From a checkpoint of a small model that answers yes/no questions on an image's attributes: encoder norm groupnorm.
Rows from block 9 of the fusion encoder of a small model that answers yes/no questions on an image's attributes, named by matrix and row number. Rows with one number within an expert belong to one neuron, the router's apart. Each number is 500 + 40 x the weight over its row's rms, rounded and kept within 0 to 999. All counts start at 0. Numbers have three digits each. After the name is the row's rms in percent of the matrix's.
Before each expert's rows are labels from the 100 texts, of 14976, where the router gives the expert most weight on average: "tokens" is the input token at the peak. Only what is clearly more common there than usual is listed. The data: rendered roads seen from a driver's seat, with toy cars, trees and houses.
# router: router (fusion_encoder.blocks.9.mlp.router.weight, 8x128, trained with AdamW), inputs 0-127
# up: expert up (fusion_encoder.blocks.9.mlp.up, 8x128x128), inputs 0-127
# down: expert down (fusion_encoder.blocks.9.mlp.down, 8x128x128, transposed), outputs 0-127

# expert 1
tokens: "double yellow line"; "sandy verge"; "snowy verge"; "dashed white line"
router.1 087:524509395468551466472495515506441398518472481474493516470506518507487563499467496507558487553462499473488469538468529483490462448540536517509483519545516570493448473499459555563558601484537538485556585422535455535480462530493520496478498454478462465492430489529494511509552495528530517496557485510474476518512444439495458501439566431517440544448427441602476517508510470444538482489569
up.2 112:532473504470524487505514537467523386578528515534508455516558504415523514458514428503509475468534555552507469601531588449451539504498454504480480493471508491529542491575499560526461475540513521520488473493511519411536516491474521472429561451438547390575465490452504532486557514452523443507449498527504505487451538541519520479532423495507477541465562539518480472524503516565531463516547
down.2 112:457509456528458544545572439548532522523477524446451484506461462516430485530434535438500511518423393500498484432520510511480506437477506508502465577493555421451502465400506523494480520480448519416512573501484538530447518521503567514519493468448509556457531463471458470484466452505457492521522546473577475506483493504506497549420475534498521506499487478537441588526534431449526452469513
up.3 111:469566567533497445481518506533477486502512549495571522500436561489510577462469486553457528476475489460420554437499566540512451457438440476537500550547509533448489531534513548519459503527531514503496524511467463501441497418493560543482463472522558466471480461531530429515468553458504408498551444535495527479482455433503544506445512422558581519512449471494477547510455571499528486552534
down.3 104:535466477486500478508455488437481450524534496533493538509472482545464447516546506497495468474556496541552499544508401542523492545492552531405528496433489550510509446517464419480532472502488500543514525502458449539583466533562474476526499520552470450558503521509545477505463430462538625453429481554444424539495500541487506459596520534430481495508499495482463548507480451514535472482415
up.4 067:470471525498537486493490537549542509538436479524506488593452535499504488515518502497515533530519485479500529490553537434526523475599573511507439429524384497488474529552485448474491405475459494514523400531494477497498521569521512510501495471507511567457457636491522492458493534547459434442487497575476498501510479495428550484546488510551513467507457527539429576534507449536520495510473
down.4 074:464507409471496504462440508431420500522535558503479562520456500500507509469515491469536549515450456530504443477509498587489504488422485533474575565491503434507612500551470508511466540523480570448467518559537557538532511472539484525578537448501537419506501507584507520460484545485543583502484532467549454533480476519459487505526492524418482540538450528433538509479486478453446515507471
up.5 091:442520457460510438486493558562428501476415534488479433509527514442464454493507404491543462557474518525525475503512531463417504453468527462476572488450507492498496546506530481511506493478498509544539429539491476483509532510511552472466461461548522566542488516472496526437538488427476586512581507476552564505549529548439510508534541580451452509514544537518496478476440418495549589493484
down.5 095:510495536529391489474489509495521436539568422519410494509419511578512527506546543511545513485460558520479454449520444512569555473567507506563461467501533417523476503534554471495479554559490450508423536483559473534502594482533457518513509520510510480472429520486494460530452449488508408589504523500533483476429484543568546495521522461506493500517480516472480525505524531449527446492496
up.6 089:527490504527546528438448528500527513455527581514519561519471491484507531512453561504515522488480511537532487488483491483536463519496534526540497546503495534516473530483387463538490439513540522433489595473584521502507549497599435421460509391465517509470520496450586489448517499524533491508533516477519589466524487507450492541418486505501433483554518452532401533489505576549530522503493
down.6 086:429548545555493472487537441454530568570491450501549487457555496530474534514531455514498455544551516422475527456473497527428439537552503517455517441451500494476497476516499519449578487525498455541494477464488522496412416520522510547510388551525531525502534426503527500550537505481552540457460532513506488511469471521541497515526535443618513452523464520514548487501478391500507481465476
up.7 125:505415463524479451546501576491476445547537487548478478456527580416484572457558449506489529506564507492516476510560479532493465487487539513483480524499501549508502506551506590512446527547542501463553580467455466489421499468533507458421568500593552479495475434479479461494458532558470484531519419417474466495469491522489530573497487493502476532457489418492450549482453519537513492494472
down.7 143:532564566520504561465504427511526562452456528462516533517470422598457475540510508500538509486495424470478527473499509518480489529557501511466536473444522460410510477439484438478513473480452533494473488564561526518513529550519508504606465546453420441525474530509553509511512447446539551480469543622534542570437472529485483463461462496518521466490526514488530562506488505463497469556494
up.8 063:438428534475556483468502533497505569479453507482518589562520485500538480510485465504579490552476532575490499499506494493478502458556530481482510437558498441500480495450469524418514545468436437410535481565425540493569526493475511464486495470531556482488485469498574574525571542460435471534455516497486477534477458465483488521502499509493475584540449538537378510540524474521500467551469
down.8 058:573492473466502500506484495383506534484557436407489563487542515439456507535495525494507473564513519400517605498518519471566541554442484478516472471497521481529519539491548501488490506486571526527434571503502489447512539442485481528507464515471525482477493486550461537474439471519551465484430536505489471451542535522504446504529384474527496503489495536450550458477530460563431567457491
up.9 128:516517550488565484502470590560525486507436479447529512455525470537474527489541502471592512493439478543571452556536464481525557505462519514507482466521513526522486532476509564489582507519561478468505482442469499502576491465499547518430585510473550496567425505525472468502502499534510565449530487498477434574435461423484383467463474519513508520419528490509518428492505533518476441510508
down.9 145:483487401505477513584482443517434491529485485499486540479502545516475458453511463493476467473513509422425498512496575533452420442495505484512508508566484461438379476508498505509482569451464527505492549558503543476430489501537537494548439483511502555454505507442516569575521506563475441484551499538530527469578468529547573426523546487499539488505476533479520576530533463457532480510511
up.10 128:534484486526492525504500545499533494504524418471446503432571479584526514472546524504494505530522487478490497476517468492540465547462516494484470481477550506562457462507488527508462445526528499472521453524434492536488523574522465475404505538464499501494519502574518492602477575495451429492591522571405454512480500590465463532485409462540417476473561499478496411498558476514496489482549
down.10 128:518537500490547430578466515524481457563530537491538537628424568488484520568466493509469449504472435499479434476511532543495509492510481458455533568504478498449580497487551500471506558445466497453457515471547503484510489540529545466535480424516513538544585483485523588451452468516538524477448483433531473503514473467512492440539568522457571502555496455504460552496430499471478480467509
up.11 094:465509532483523480547465540468487482479487510487525543572531498496518450453374482473466493537516555525480442550497567544481519488541503488523532506447479486502456510561443511535522438514517492579515539497553495473532479451422482524583418442551533500525544555505501427436463505504536585573461568467548499486556424471428471487526488514436491529489441558476500504491535456491529556486529
down.11 071:538521472548498542525515525510514532451456568496526452445456521476506451569531574516525483494494523435550477479532430431527530530528508502469485555576502521551513564488530582553521472467507462443499482487487513571499566469504519420465584541447463509441459464531481554502515417510502536500455484520493477443512560517510526440496513435542514501527449459524529551478444571521414447480441
up.12 067:562472480480479510491505512481446422560488471480474508463439514498546497532563592514461459492482454510543553460461503500550546485580520460446559518441490567513459540456564509490513470523508472533472537523557492503503491442473438488507520513493595499483484526547553498488525498505513464560475445580549485502457443507523563368486474544521496494564430485497565532428485552536460481457538
down.12 078:488470481515479498492499485479547565571487463515517475509488522483547535428496490518447418451533529545520484518538509554401482447473569583405494495495572450472492524533488536519424573456462560459482516474497516517520457447478481517510495457485457526541405487461498486505555427496537511482507473537508508509484468508534513506563497524501485430464581490476539491417500449525533405596520
up.13 101:519447490525431557509567478473539459507511544504474463517538517479488566577488525541486469583517540526555438558535538455444523520524472540460392488391439513515572487473511477547570494475526474474555465535570516486494424521515428461440493485451511462426502476525499453505487482443482521506519494474571505470483504513545503550547454551457503531520462461486554471470494494444446454480547
down.13 127:514517517535403558523479490493570448580480464476444413412558510526487438526506442535514519460517477433515489539498538569415516416413506454501444490500567465482498482515456554448507497519501540482545464474525538423527511494432527467450518449478513481519516490455488490484498494495466464560491525547559496550506575541525519560580470489526502550521515450423518488493540464511472515479531

# expert 5
tokens: "double yellow line"; "solid white line"; "dashed white line"; "snowy verge"
router.5 085:496458521435531478530444490463436512444449455494491491540479415533479555460465558539461480585513522421557551490478529461534497526527497579494495465511476486473475449469468511431529496549541549488501496490503492510430517579524517501474511520411515499496491563484486580448599480494554443436548540525498521513462480472452438556525492495459496556468455486535495430561570488546470489473551
up.2 083:435492578507416522503442505520477500536472406442462532529546510554487536539484508516507542517515507442503412477442503496521535539519555456492431464511535504462497479546470438509482485514507523546475423531485458483430521563514469472487530498551495505495603582530476572523428462447546513562451485527539505503488530457490503524510523521497490490528562457417528518448565542569458532500431
down.2 081:524470467477507488487476558495424512547486542541518476542444575520523466531540435516479475549456507518512509521592540553514424483515484536552496495499487520486491568465496524489476457460486446512494514529558568472487557513573394577481515481503550508459498519576499496451491516549489545504618494459453439528487446499550504512528461515466536474552460523526413501447439519410535489448501
up.3 083:474517439529566459465445559475435530448507503449542569488458487490504478571564541480507435495501496553489544526493514504497402403487506480563496495488487447543538484550429535543447454470530477462521583514530497523507537455491525494543486482531428573527465590468496517378467486510525517475594468501500546570475513482556466474528514542466489522549518474501509545532472464480491461509491
down.3 097:543520564485478506532457448520553496533458440509451521565577481523452546453450514526481483475540458485489485483448455538584539595505482538462478490473550587470456507455496492503470553530499466538539509507490484563504501598516431567456458498403560505520502534535516471574484512499475486540436437450413512469514489525442586553530460468480480521509462516515522490456536550533488492515493
up.4 102:522512516518480522497500495459468471465535576515468475553548458433488549519492469531423503508451563500458498504438475532496506506474516543469493523505458550521590561552490535462480470492463501461487521519488432454494513388532467465471515558457559453497443525499488480567511451538481502423389525478531533442492539587519468483528567479576405471475455554437507455515460507496506551494480
down.4 100:504539527575514501566546508505467496502486537570494473515509578484520450493470504473492495463496450492536584504488524481459558476456477514486421566514566501433497439479477498492533420560542480487495407472477482537534493528493474454475463489550413499481530460440439469466428585440505480530497421431518525542535503490495522549541440519422548604508482466502535537514452514508517476543512
up.5 126:471455520564384509489484551501510483513527470487510507522538465469532506576530489418497540457473609462416456476553514484493549481481519489489497562585523483476451508561434448421483476410438503540579481518495467487488503489505514551486466534494520560462458561546506471506467504485517445483501461522485489451547520497440491514554541498553482454520603507512537475519503484596486504536471
down.5 130:486513497461467473510478539531482524459464514573509552525521493552535477545474427457425564459529527562498524507490499529497468534540443447534501481492486511520469526465495521567345464505499460463479454558482541465524544448483468485493523516559503509484562463562519501475551512547430579519464540401500513515537427484456560479467489555411522441510523487522473512476482562434508520553505
up.6 130:511492561499533468498453531476511465521478452522519507449528458538556504523471505489550466510483572541501502477546496452515516467496419458536507460434496475511529413502485483532457502514441562449484459554458506519428554445446544452516466440513505536463566448553494457540516523509482459484466443560502467412586637549498524506470545494429477558494492551521499511546472577534463514505489
down.6 142:536482531459442565456551508456436477526459543485469512518506473525407505508453470518467520441518564461489534545494507500484433474470523554512383457481526531440466503557483517429563427532512518482499419440390517472547523555534485551563539507510504560470497490521526471473459488494509495522533606469544489542452463476529514540543513528550470495473554481484534468521539452443550506527480
up.7 068:547529512432562484461438534509461538527489483542531554583515511526520489535386543591529476526521486484557505488442497517451487480578476457436539565479516526426501497567520515545475462477492487459490552478576520430510574542511483524531474467479495493533478534483471498448510482465461583478434521448417568466520444505529439470498513513427513544530438513526470523542458447491483505494487
down.7 072:421487476502513511498601434516507565425611529510445479436511478460493520451514513483469473515498540555469473566507512480490525507519527493544570450527451508536539497452495448454483532522524510469617525478536473541463463511440519480500575498471482455472483446450534439580519498492509507503513477550550471428480522549473536503531432503608528487497550512481579517562529525516486491545501
up.8 081:439459522561487478555499533498443554547487481559543483557501588468487527494492496455426509415531508546513446492536453477506498541564502494472520499482511473511516544583487473436494487465441546515478482558540448473505517554532475480486426545496490502525536514596463462487531545484513513485594427552516483473491443485468569486540528513467501440514567466427474404473456496496501435522435
down.8 088:527504515485523514436519516516517489499494526466540543433522480593544495575507439485493544505518501529515519510518551552437435541499473510589499481535497501494448487537479502504422460437551453535488504452432500553484601452431426512490605464544503472479455486455467515438514426517495504509518537413474530513470538478546511445516457509512488514543438442569510538464570555502503547492538
up.9 052:436554488459531480552522494487395534450519469532575446525503501499505528454429524479463449522489491499528480493547551633531501520529487528476575452450442524500441442470513500523504523439506497502461470458508449528476518549530528523560512597523524501512504546538497464421507549465474542472496483502525538506439434415496457479481488511464551575462515520547452576515481511462527433508458
down.9 051:555480448501475513430556455546538449505522582494496504498489495518458536518585531511448486540527479472480500451548435512436468535455438508480490495494507486534489577515532467422468541533508537427484545446531555501487536471470557505509519438520478491522493519454589519485461438470577439409474487497539474523603464526501558465509545474515554446514501493397486443502487547530512521511553
up.10 082:525436548497534490504439485456539454534483470545533526476494506504511551538514535509440634526538521510474521534544478417485473522470513464547526507508526386518503451452530511545445491511497493458451462530471515508489450434473510513468564519459525475590497468522480525568517496501516475512610516520488505432524463486510442609494454474500514465534521476530513389514497514500433534497574
down.10 103:553499440427438614422559520571479521517452542538443497523515499501438439502459485495514428485489500503579553576488547564429514500514498560471409512465506547463502475545509504423504524527513517495507533498473484528471584503494477472558504485496550487457535499455476515441486474505467473536462538455492437543485478525516550555450460541511537540486464503469468600470517521449518478555489
up.11 122:490433497474446536451467484463424447537498528463461498455480437430487499459453500491363560498449514533502481484507435500490493513482597518518569536508569490572513538502472524494474489428496510518535500490446470441472509396496518458450525426512502523458527464520452502527390448487557505540496521504574460465480466497479485508496510474507507507436482396478505474549497496500522481551475
down.11 136:542568517506537440552544503495468556483401500529489590489510482549463458521514498480491455496538479492516554533556540512508470446475480493461410464493511549483395467514475491471526444518503475453512433445550462552505460622505566511479461541467461514561411513460545462469502527483457473496509458559457494543535480425479482531513492528518557456515525522482491518501440496425442467477534
up.12 065:484546569480513507546446537477454506457463516551432533469435532479528457507432522491495470545535503501529557446458584530491519492543484506436516516437474559451497526497545510513531526434498503526479568525541421503472516483454503531523424524466522506541484503433462493415492520513472565494468489501509487479428448447455479493515492493405507548471420494505468536488518552552504484648466
down.12 058:469424555556527451480435477525449508449553596478567538489521453495479517516560525531537460478555523506412432518494491456464494534463507501526564501466537521561440477430522480543492483461530495473583546507540426497503499545504516464463556473487506476434524519493546504489556520516459444446513505529461491496613478529484498484477488492509471470466573512544501487509528417417503512424439
up.13 064:507495475531552545447415521495486528465519461510557545542477510532540563483491522447466399498476503539563481575418543556534514529584491438479558561466511509530511508473529516528517453450484536529453506520518476460454535562515515519528428487503524561499501561488503476447542514437515574433524525481537548465524430488530467485511439439394496540518471551477461553570534501514530495500499
down.13 115:525450470528570518487535501535494446451515486495535512427586470532501448491567518529529481476522522472540515490497425447536526485451473509546536454528548551568478491509487473503460480510518464441626474522460489526499460541496509512404564494477502521522459504487476484611457487501444467497538510576496538443526518505483503494576441468545427532478490528507499378495510499433507503432535

# expert 2
tokens: "crossing stripes"; "straight"; "dashed white line"
router.2 130:467542455553477558532526543553525471530555540483545442443455489453512527505530478507534527455489487531442436509562469477475531499453467475446474503503483480527550522548508490549499491549512460502388460486499479455537442437465475472521538514532464503581488436485449416526418496533488566564444474483527470541574564564546538479477495524546412483455513463448518509487508508463480536534427
up.2 114:515470406531494501517535509467433465375503507538507466481504481436453496517536565534495436519553485498528445506516547446506480486508566575505552522390503510470488446497542450464495513577531591465454484512431462540475554511439457573527456539500477524504490507522516469488575515493504470563495462524459454473576522485537529565524516505511495447496581488491541446501482539472509489560522
down.2 103:533575607493456453492508499492526531560406522487562589547476552498475437463502500520481539579435562525460465512520458513509490504468443413527440471524495510535507538490442556527434502467507488495530521449495505491512455512582520454531504471455544464550502525490534498476495496506590495443470529524572556434443453511514525509553462473496499520459557497504493579511456464447503465438488
up.3 132:519536478543575481491557561494509548521483550451448507465494501537477499418527562486481426523538497516535570502541458438537464466558444438523516477511491543483428438483530475474463520478443481454502494449436476525615516478551480470457468516534474525451439436485486503530447562464495520443448554540519478523494564524497502525483502545487429451528541560507486455576513562477494548561521
down.3 138:476461512468489508521468465479527496503519520546473465518515536488543467487410466561543492498448541510527443490469465581416509544419549443499518523524496434595537559548492571494560475456550583546494445513538504528430548539513540570523501469484510488506488560475496541495511451567518524550576431513481460476443546489473491525485505467497524554492481520502465478460487445508524403416484
up.4 110:558483571495452429495489437517523456523472457426453543517447539541465523445515499528536526558528485453391444436479490467467513527561500509511498519439461548480548471444494558474461504568547498439437477491475478496559491440520530451524560509493545509545534518544522537554527482473583477418536478493455457540479570466502461539460501568531528562476523500456486527490584481506513506472536
down.4 109:528475455493526501447568421558478545439488545519512491546494482479460464535480533475443472501482544544528557512514503528486430521449482530495526514537492478483514483532456488520549479463519475550564497597460478510459470598548434579502522443504483513454433539541556442531554553494501536497489523521492483417466465454526561523509493416451478465485473485572480523483374459477548481502536
up.5 099:586493491568557510501475498586456501491475574457568505491490484549482471459442495554527477485480503496515462498550520477583444531541444544548399428416495550522510447489493520483496516569476466461511484556464541516557434476520556482501520542461550570496466495488502571620531475472484465509467487565435536496454511483546464472521453463525545521509512514540507460509463452463489511546499
down.5 088:489477477487532497543556531510466519511484440509541548500553540461428495539545504481517481536546521527490481563458444478556502560546503561487485493464511497503440503507498517550517493482462561549479399447408510477489474447468492507518523564439480512532453448571467465574559498480469414441516487491427462495573480471526492499475516547444424514429446449601466471542530496531464472516532
up.6 073:488454520554526421427536437565449504510508465521517467670509435528452529487513489478528479453499487460481515532480520522473479534505495541519497517565507511494467505513452457422551453469582476555557440469472494510425518521449449535470523530468513489508521479499439556568543468471562508457529511481515495485460491537439529539612504498534455537506449449512457521527451501463509509486471
down.6 067:496533455488523463498572416471418491505500527523509500527505422556487457496515538530443440523461465456439546542564508561455483545484510515499567513527506556451501423525443510556514461526446518488523474527568491451495458531424404488528500530470418466481448490540479527562483575483477495521444454552558487536504489593504526525562451499508489465503486473500517480525503447415491521460456
up.7 082:446552552516503560502479555537532497489465504461501491495525513577495530442489450446502539476472463482547489457408445492574508557622560455471466470504503478455531488504442522470419476526580467462582491554547558457527538524579445436443459517531495482491528552438502495558450441497490491497477502465518506502503521448490542444478518445476497496515479474437557503516524463474555474497554
down.7 058:509533511502550527478489521547522493559490598502543489552503538526512496474471515456587486518487540469424485498506465492499525531507493511485463542436563419519567584463450481543471445494461475494434443486493496483482470513495503511453520511492422498495559419510488553473559493489506429603468458478549495520505472454451550531519431519443474544557530525464573520453565508409519453458533
up.8 091:452515475524477496480486505454492528447596479555462476479426517504537494548429458472515524528452496503522484524456597494599462447559515498500492494458449510561495522491488524491473524539505552523496488543473476489517481480479456555530437593430515500508546501594503421526467510498468488428540533437465497562474575495490486517450469454515550538489550487523522453473497386548461428509517
down.8 082:489494505450447450514522418470472510517489504455571551452537478489478399490370494494519545477460481522534522553463451469495523488444587473464451521478481487554441529472555494480516541535482527486522534443560500486496514557513599518509582482574506481442535486416545452428452487453446543505514502480503481552462520471530496490554502450510508467546504492497497465537442420510482518471465
up.9 112:437547548444444532465508508453515527479481537545495524480389465511511511555491587540527543484446539520481538519460487494524436490490454444526500537488507480538508595520491448570451423433520527442459486492590509497514455472459519483489449449523540542486438457444458504560379460484528458508463450430497539523472507553507463531472497481496472504497503432479527545467509528563509521466522
down.9 107:562447551541571498515518479517512560558487491464524457476547463522492505439434402550485444537469436528444530455564501542442515529473522496493493512546472513498501501449459561436475543451485539537537561442421458542473458508461450531456499622511522496458520512506492462578439535551505544507432502519584478533470546472513519526570468531529456517525499531467465532545517500482495492488468
up.10 078:548496436449486442406544471500513491456531503453486469515451470560530477496473572479474513539464431412534506484456511584547522541419479490544500490478509537475447431503493404477466482511553518458491463544497479542594567533470420524525484467500462487419486539489540527474572488456591442508510520560556550465485522483543516506503519552516539513496462486522503514556506473478544550507482
down.10 060:510521606526517530512503420487527488405515508535444514476485473445471490477532479471516482454481477493555549534490539532486497528475480568517557565488518517463450479528528503399533552457551506454494501448514505487447608522479525538472436504484523470548522516472528488453583474554458571493528486506515497523388446543485461534504522577585529495546518490461503517508467414492450505466456
up.11 069:467397447507504473518470497577511512466454529480533480529504438576502499488473489454483541533527484510586523471392483488566523470473493498498541518513405490522432541494558516543484527442498505466471514484482470542518509528542493498498455553534514454507518510571525471470398490541536497543467452446504537493485524408513505522381530491534534564512450540530509543475449571586489517516506
down.11 059:499392508531567462495464427532523495488522505513496364545547464487549450529555531475477462542478447424449567534404496466531457479492501474557521507523478448512476548458448535514479504579474563497541526443497483476431472551525513564499540494474513510531514526476487483500528511474536501430482500491427447498531522530548546486532551518491481463565511534425466445523514441532493507487431
up.12 109:453524529395499476509449513515521504505514520533449459492463473448507518470523499579494516497449500455573594509458528521467514470483502499526629502493461447501518582482469528471531497425501510533511479458532506447497440508530488430491523524533536446540504467541487541509477458533484555478569464502459541539498437458607439521495546488502503462441508535523551491473534590438476578484448
down.12 128:586500492576483522511483495556459469426477508460518565517520476554480500509482504485468462533514491540479466496570502511485477492468504468475441514486530564480438439527545435583498465538529469501500530523536458533464547552485513527466501536528549560421450581450508515526552474493476520556486508511562395485522540539445548498526516480461513477555440522459454468518498428604534427554455
up.13 068:487439581538485462485451486498507525419478510533454466513511536495517415526493501536505530503517454505494524498475482466543447487576470548544462504455530460416500526567516566526432475472443521518568472494491545556514535566506540441568544458505479498462552511599503489543515527461431459421542434476437487515534525470449514462472467525441534467603445513539503469525488517518480484443526
down.13 067:488477461483467507471518568522478584509460533420462546603468491426470502456605502442472531513465443503505448476454505510507508488529489523476493448477480445537565520581573563577465551450462489492531422522514505466517408532507528471454561560514486470453503553567510523533539469454473424456551483470415476495449496517468490510491530524499518481484478531464524473526534521482465493536527

# expert 3
tokens: "car"; "straight"; "pine"
router.3 109:506536543574457526518557515539554503490552538505505472447499525459541480503538437513489507453557547533505487503535456473483494494460476488485448426482538472545551543525511482502427465540487482472460450514465469463538558421422516477532470571502481545513547462514505422535446485515422452455456484506509466505578541574529534462603524508564451441555577473504516526481442583500503484479513
up.2 125:524456492466557470516540496507538477591509472496429514465524562442439576474523501520503472500504438503469509558542477478502497505478508494466436476535542503581528463500569532484514494480537490508492537447489491481449492498469451489443429449447481517551495360400502485527511443457504479488502472529522523413551452594513558512545494451465457512547488455458505527529539524483441532460433
down.2 121:461537501526470499468526488506535567457552482444536463559503530523477382532499510528430510479429486453546495452412511531566492474499540538551545536474494506405498522541423428587519492477530511473514485436526483485546482492551525461497513496483501506470489521576516522440510487569532468515505617466458487544416576489482461490510504516501495481502546470527460527442528469523520418529468
up.3 080:451545457498499477521529496528526530424500411441443528527503467529485544576491495506534499499539448539525584464475513471488522470555519553522564522486482407551517490511506487497558496453573512485482503486470516513553550536546490482499473502496448566465490499497478542467445535461535378504523519489512525482422506599446513469484521589566465505501547457425441497534575500471533525525559
down.3 088:522494546541558498514468500442466493434513541553494472480562521507546506437509467524482498501393538483486505563489502544500543530519446491510518517535464476480480579516528568524467512550495486530522520484544505540525462529452447460489473556505553430541542576453533464536508458534477505570481514545463551495537536456507489524524452398525596468469441505547530523393475455554432495520427
up.4 070:424482520484517522489457478473463553589505517457429489507610444542594526504463518487552493465481523490480481492424464502517548461495485498473464498536501489455565466492464464448474497556530518428541562485497496484477477457505493468453506457503548533465502516443532609484519487475539480455607451550519500508477573501520473501492444440557554515510459503489583476511568563534528486533440
down.4 063:540535472434493507496510542546477496555553479497477573534536496534487430500514397455473516567447450462469552468547501555456545488494498444517461513570519556530499536546532524532528520460494448532486451503455456520437458493540512532480512543517429468451465469521443462417530485465422579562529505408472474459457566558576490541507480495481444510540540477476503443470506505478457476499481
up.5 088:493476558492500498493442394507415567559510602496553499558481535548473520491483509554449456528523495515441418532488501507481467489488468532541466457496521564520457436557487535509500565504490438428557511478426510449532489494526498469494532448425544513563489513439549553566522508502523422545478478513539439551479548543492464480449500530462497510513447523537474460515453484539476489573485
down.5 075:528522493415517474536535459402508575439479433533504469492468434487437478509452510497570418438559525534503488497475526458493465488501443505496482545498488501550482434490487507495439509486503484531416470517475573479509464474524498504458502526424524461540524549494549551465506529561524533471544531504489516446449423490525516575536468559503499505555467462439479488519522418598451492434545
up.6 128:499509561515554452503535430516547512436517477484496465499477446530479515478510478411393552442515471531480571438472470533524489462470460474521494522520531438468488563534488503473426598540492458500462536474531462512491461550503523436521464541464531513533494494532482496475472494498503485594400538490458521568551533572468520479558478534538536519542531509552473527424542498554503432461443
down.6 128:501472409473473509466522577444517548518595423499497468499549475383446505480446521576554483523520463466505494493479457495514498518566501526525560525485547544482509437553496438460525410455516519442538488482469500527465570490473503598514529484532472537511482431547538522544516436556524523459506488538525510452483538497481510471433464400482495467526444435491525479529516502474516541515512
up.7 184:463506478511519490429498520447538530457506465519498467560585494563514513482470491437480567493569499473489591527487529481553532546458471496484510527487448570502498542539497485540464549464474437475518460544522498469515576485550553450433429525509535460484488511567617514502452488441469491575458514470525432529496489444460510518474482464534534393508440449495504532422465518459519513509534
down.7 191:519424497478502480512505515523491552484522470530492570420486495479481526548490476542471516495507480496547497445467408563464537517552516557524595496433462469525521448417505453405513434581530493511492448510456531517502473510446465510575565433484505567515441470487458525501556522506523538455548500583489480470501537507508457484621516530498502525526517548563533468483543451500505510497439
up.8 096:458515515501552516442462549484489556440462484545528572525548485469509534484520598498569530514508424498507428520546477513481563551495522547509517465533544495479554494535492510489563483412449398491507475434474493493502559525535553495484472474504516542573473542514532601443455459472536464488480508536449513515452503497506410472423483546512494514558482481518473485491558512503395459544507
down.8 063:440495521489472530472409411500447536514448462470493599570512468461523488480493525575514443483501539546549496493520504474518549543562484509552524523520489545469453485484480504555514543454477521464502457499469518490511481486573446499506536463520449512495510499462540491482444493507468404500439501570540524492462508501519447541427455595549529519459416477515585481552515548594497431499504
up.9 070:418493542486498508498485491480473492573449502472464504448503551468553522488475508460436429475506505500507495561501491475494550461489581414504543517544497546495454519504549558598604501574527448488471548507434516450548473513506494499462551524447466451524518416512518441488499497488485541513551459505486469571500444472614482533516482490401459499525507525524522449472491511514530578462534
down.9 094:483496425563512487530516496457463510470510491521482456450459492517430579553405602453530472498471541448447528482593533543546497518450478547511442488518469470489521478506495531489475475482513479488529526484497447498516479494532516516511447497469466477527539520457519486459517500530433525488454503530587534488487535405488526452455441578589608540533514524451491436477473459503448553429505
up.10 106:580428596569537542446528483505537511528464498456491523532477484577545485473578488541452466493547521514513535459481447511493447460425441481541513521446510414508462472455453521461469453489474502513484488490520479485513524495468538471520549502547480478509459473459486472407581585539496462520508479512491527482369580488455403502483541452557459530457489534482514496509535500525495524503512
down.10 118:416571451448466461544406529512485494506477500490560508465566479440458560534462503503532517517453483552468553506517559505498498507500523486434475508440507540478483576488538497553512531524515497459544549512445601522471518455474484503481420467469511582491511497453530532616431498515458549465501475517479512543557492520510591472529406532483549487551478471492470542516456479451505553499520
up.11 090:519450464526562550474496457575458412506458540522578489518500532472484474479524472522471484524415506454469481524487529475514570419500528534544517477553487474444563438504528474503550545546428454473578525519455476485451561512527523528482536536451549543491457419510519551545520512527489506522527535533508469557499417500436495426525495536505540441523600486573491475456486547495456499533515
down.11 099:460456539474482480531501545512474465511486545566480549485565448508479586478439484505475491527528595522493518481556444454437499505529461466469554435525489516484468595425521505557549522523533467462487480535523461449499449435476429477524562505479538461519510543454493545512516530547557506550533412594495548472450467470565536555443466496491492547524462494514479506432484574483491449476501
up.12 101:535542516499526534481552421552469505507491589402437591482492496509501461479460503544509460476451591511510564516547429462478530426575468513502519508487460416451472477478491455466503539547501439524512480508450467567483547542468561504474478497512474515457591540476508453547483564526423505561576488502506519538474490453502553508473550499485497525483534475575538530494506465549509535469539
down.12 111:462441503472432532512501560480564477521487473514504493517517467481485487490561430413565501533560418503511432467440565504529471493435516535487529474495509549506446523464518535547499465463465566529511508469513573445507487481485479484505506466524511467491449519514582587477537531506612500479486573522556538497480495540500552464487464538493509465546515514415531567526572521402517483486574
up.13 065:549483523500551464441426493497577502477511427528483537470574474538525543497451613481555452539470426454471611498411509505470476516523465464466483536433440522536439568507496476477472481575561548498480478533520512491430555545481521501512563529545515499449487476520512514516500503500544543528503515502497546566472496443485465472450495456533475553510490578498467474462590469501500486480472
down.13 062:486575491436573521529577540487450517513492531597496445480558551524558483428505522569523500552480500564487474519459505492468528538524514431537493542499481452518495463550544571496488610516468450497448452553431455489458432489485455492486530536485511522488536499456497537485498508471513504542515460522502525401563501479508489521543492509567562536582511499479489497572412532492525476439495